A small contrastive image-text model, trained from scratch: 64-pixel images, batches of 128.
Rows from block 3 of the image encoder of a small contrastive image-text model, named by matrix and row number. Rows with one number belong to one channel. Each number is 500 + 50 x the weight over its row's rms, rounded and kept within 0 to 999. All counts start at 0. Numbers have three digits each.
After each channel's rows are labels from the 100 images, of 14976, where the channel reaches its highest value: "lies over" is the class under the peak. Only what is clearly more common there than usual is listed. The data: cartoon faces.
# convs0: first 3x3 conv (encoder.blocks.3.convs.0.weight, 160x160x3x3, each kernel summed), inputs 0-79
# convs1: second 3x3 conv (encoder.blocks.3.convs.1.weight, 160x160x3x3, transposed, each kernel summed), outputs 0-79

convs0.22:453551484430545467446492468569480467422504395444487461536453475468542439371546446471549510462448505529511546521511478483490439457476405455454482487427498513463464539480550443384485532575570480554448597535511471524520524450555456385444493420
convs1.22:483500446546501542497493408486417541468567496509602426506516502531535552467483485384589474527509415437437412503522485567500469518491499449482517382458474460517501559543533534520536480430538451466578475567538477529591467613421504537498499443
lies over: hair

convs0.91:459497378533539537549463491491489512447482336492552403567490458491504470313512468438529425556496486494427469528392512488458444452459553512449479484442513477534601457409457577598456502470462486499472526488523455481583518498541449585486529517
convs1.91:537514448498537425501438491514525525562565459461590497515515503485537529453502557427508546495497578585484460482564519535469478570425496540502473541459547521508472543554604521599525462514499460529501487538450418481556538584544500503540513491
lies over: skin

convs0.137:505526463417503479527475443525468506503529468470501497454520503417481560475598437447388438390422437549457531548460550473503444528455536441479505480498517475523520499381466576582449420462496438485471455598529422481496420467539578551498524458
convs1.137:387506551523430431498407442519413538560540581476516498533481545523544602557490530483511609479541520463476505534435480501411534556502553475434533477486490515513454550487540531564466564464431532509483439487462474512418472590447501397526534490
lies over: skin; hair

convs0.39:513446511484524513535466518573542517559544407594574524475481470429483558434612521397511535409475439501460532577590532440513437514546470486527520599438490556532513527452489534539591509610480471422486503511421388473425571472520557542550477482
convs1.39:441433507470441513496521439504445489576493430565437447464488545444463524518465557548470604449492470440430462483346482444472471542481477421453498403470511559480476474499519396525441495485511471438529458455487510607484441613467471522448467433
lies over: hair

convs0.120:502516490517592547615510542486464501459470543492424531524569461479461524513544454488485545526502488553529520542443541452537541386463575489500593446572568489488435497452545557449474501461449488495488445596569500443528531472559556462462619479
convs1.120:540474573515501502539426415501458543435527569407472543549520459495529379552488554473481506535540498405483502429450479471499595461460443410481399510514494452468431527438429458491439443564467586475555505491477536525532410449492486586573551445
lies over: hair

convs0.115:469470468496456507504514481480481432454484423419516459491533524456463441465427431476542468508484500491533439422495555505393419490563460470532533473523503537515453474506458446420530492644462650518579425519503476538514444445399486519396521484
convs1.115:527450597517459446497457449507512573537557477382466520560528432476488591541548500466540467510583457437405433556532499525412547509471458489572501455531502420509438385455467499573484463514575390549458558524559472435486545585491490532554450484
lies over: skin

convs0.62:505409508460550489430504432462501544492491501471548423443445484489432513578473473419469538500488460525440514475526534472526403464495475506477577559479463495560426516518462531389481513494426563405422582448527399520426597459483471477481502416
convs1.62:438549490530465667508475495515488478522422454562510455551526545491536552430516439446472514494522609542488507473507518577435526436488470516455399464512608473507524509550519466452553532505430529428527463512572455456463497438448482423602492492
lies over: eye; glasses

convs0.104:478501508446506509474580501517439452482507509440475493421563456424526401481571518448517605527516483473540491455400393511508447507630451500483569529532471472518484523522601488395478534531547581545429410617480416522507488505491421528531523439
convs1.104:418453484494456504481477416465522512474522495459515497520549521457453504467432418468465418511497455455416476514563468496544584452459462458501499505442547444468606484413449464520551474496581479448517517389466508431513393421458574546463448487
lies over: hat; hair

convs0.143:481490488465499432484499442464512418427509505485519438508510436396520439439442508483497419482467484523487435419540430539491527430521482498509529459418436502396415472413378439412440547552440522458520544463501570390578454475385560519442510436
convs1.143:553523380513503514507506421533450422526564461519553451548493594478535563489517422456585470524556459489481410526511530537414539481439550507606485522467471523473451367442450527544438477477492348544488467522457448508482500564514524420545490433
lies over: skin

convs0.61:510481355516449454541475445498489475412482405453544364493503484489504471409488448480458502520494437477436474489483469560600424465428518490461485374501426461498437436398447542417473532480509464469432469465505582510510426469430414491477509442
convs1.61:483529510523429492516510435530491495542600554451530529509507466568500522475544494539475459510532501488473515546558505497468545401520514480545498539519508527436469491451525502582487494502552477616567569502396448436510542604591500501487558568
lies over: skin

convs0.30:461497453492483375507517429460475465448457487456469390505486531466478458495494482453472469510484471470448441418461437483509510496428487417474499397525527510500433521433520519461418480403441519419463474494542436508543437482405507516527452471
convs1.30:460594429558477474547480536523495460524591494581554502509526595453511585512521408484503438581497512539463452588578518571476608526524557534596559548544548479505466422451482568518473501493443470658512493435509538411514534471542556412561503514
lies over: skin

convs0.89:473486429484512444595514458512502497407483381452517359515508484436518491438479441498466508521454449556500497439490382514546500483489535453474513322524460452538507462444459596416438491374486523504436389538554457621554428468496484487489506434
convs1.89:516501493528520465541485572523520536538657453463550502570519501511524549554547495485491453548566533528423397592582468556483586500522510519569532522498553455478448483521478523590512453507522346608551539485492488361497566578533517523537528504
lies over: skin

convs0.52:432463512493471547513493454544456469531512463483494499444482438419507581484576530460437504454524389525492568591494503450539497482509535385478578405505589469586526416470575511433568589531620507547429501520526367536518495466523500444528577475
convs1.52:499429495503506567514501476437491543448484535435480434521426420555495496433450527382518537513527547481452431429427516500494453501492466466503453512459474410558528636461519448533472491537602592467500553487565472463552487494521472522443425465
lies over: hair

convs0.77:549541434502492567490628538514496602492527459448483532429460497476522545432471451547475530515482490574525581447460505487522454440563519490521409434444574541447529520600583475566483483438544494586535412486528497586428445458497489427494529558
convs1.77:390469498543534473454467381447425462524556446461525560499456500545463500492450472556510405470444387438493484545539464483493545418475463440443504509474427501455481435408417541429628479533463417583477538413444455413459456466530499457502522494
lies over: eye

convs0.34:498490540428510485474423454503491388481595395415529512412496409450547436502499498496485540444539495520509477565421474468576468511452438467429481580419540483545522443499556457382448466527516474516480576494386482493373549465542421456564507498
convs1.34:490531484436470545529580440495496481523405541547549427597518493564509512459417463491515504540523567545472507434509420470390521447505440473454454457477578469482472495488503480464493501462463519526523473529445577512506514430531577447529462583
lies over: mouth

convs0.80:521490491424553451419464392551481457444519454433566512420528496411516524542599470477461459435413433538487554558477531520530455447420516442474533496475455471548438423482507524443516477540506466424473487509472459524410505446557489485485513497
convs1.80:466488453574506551527538543472410544539448503573524357529511533583487571460433517496461559499465571455440515548478521465479534453468510494487447440502570551453418566459479471466445539397442483470496442568545486521538478579430475493492531478
lies over: hair

convs0.147:514471583454585499510482538519381527399476508433484529526529538440518534514418479540502455538443582505530532464425554562499553377515500551457523455442508544533381579500470472503436472420423538516481425485545531431603584470441502486526495484
convs1.147:485519489518477457536477425530536454450530505426522444556524446440529454540499502410462461485506523544541494475533501563525504445457485562552507486484501506455433453571404514429516573420508462466405434450464402401535522450464474459544548501
lies over: skin; hair

convs0.140:516469442466450497474500506458458414440524557515444464502518473567401485485449509507479515500537532440508424450533507547515508564531458538426488485461471552480424529420517530434474483433489493473454483444470511500433555417420497404472521416
convs1.140:484488524467393430445540530522566457485480445567529496478466573385514579518430539453478499586564486486475514510475446548555542554486478459558525530539489468446556546526478431646502505528641666547542532478486501507468506429504508495541426453
lies over: skin

convs0.65:487475531524457405466487507580472447514545458456462411429506488498442521451538390508466439411605430498506528462445507559467458467385525417521451489500573516436369506474441491499495525462461448486532501520537496469421494425501435582482485426
convs1.65:529512615496495479545579436499573454511479528527466582485517456466489445663533605573523476505497403455479496545533515526511498395475515498528588484550420508464555555538368499478523529448369545521459538459493522455534505396441584577554531536
lies over: skin

convs0.146:485459456480476456389504464514446480452560506454413477380489436493474535505469480500454476398540467454404467500510521494433369494492451512441510475418404449498418519503534374561471489424496435503527541464385567474346482520498454469471469484
convs1.146:517505479515522497512570516532540456457388414586438508561511467581497417473430493534574546569468439497555525512422452488573505448549455453445514467535536566501460585534461565429508563483421574514459409554527578547441525388463516462559559480
lies over: mouth

convs0.102:431480395572469484539569463433466476471476463512504494488511486460522568393485487536529502486543470406478470487456442528448420506502514448548505475512436429496484543542508422541532527517541522578537559475473533554548418476441449439520512491
convs1.102:441471445540527554446476390501446459498481399528525490517478467526519424564478432495513571564396426402506491492477518462464483464501476452534410536479500517488503378391438561490528499471566400485547476532484501561400487464497493409508500489
lies over: hat; skin

convs0.88:581548520435454374517486596563441508435544478507459511548469493459508437482529549520438429463540467617552535546524477566526521469406479469468464430435481535482417521375411484451380494531439422487514486582492591425501519527504517470493517474
convs1.88:490509453501392410594524375545466455536461477530470425530485542484540545541527448555537554444521471486531540496546517504510509390515510467506516450479404556430524411447416543492506493383490532444408446542432466436512480549442469462535555495
lies over: skin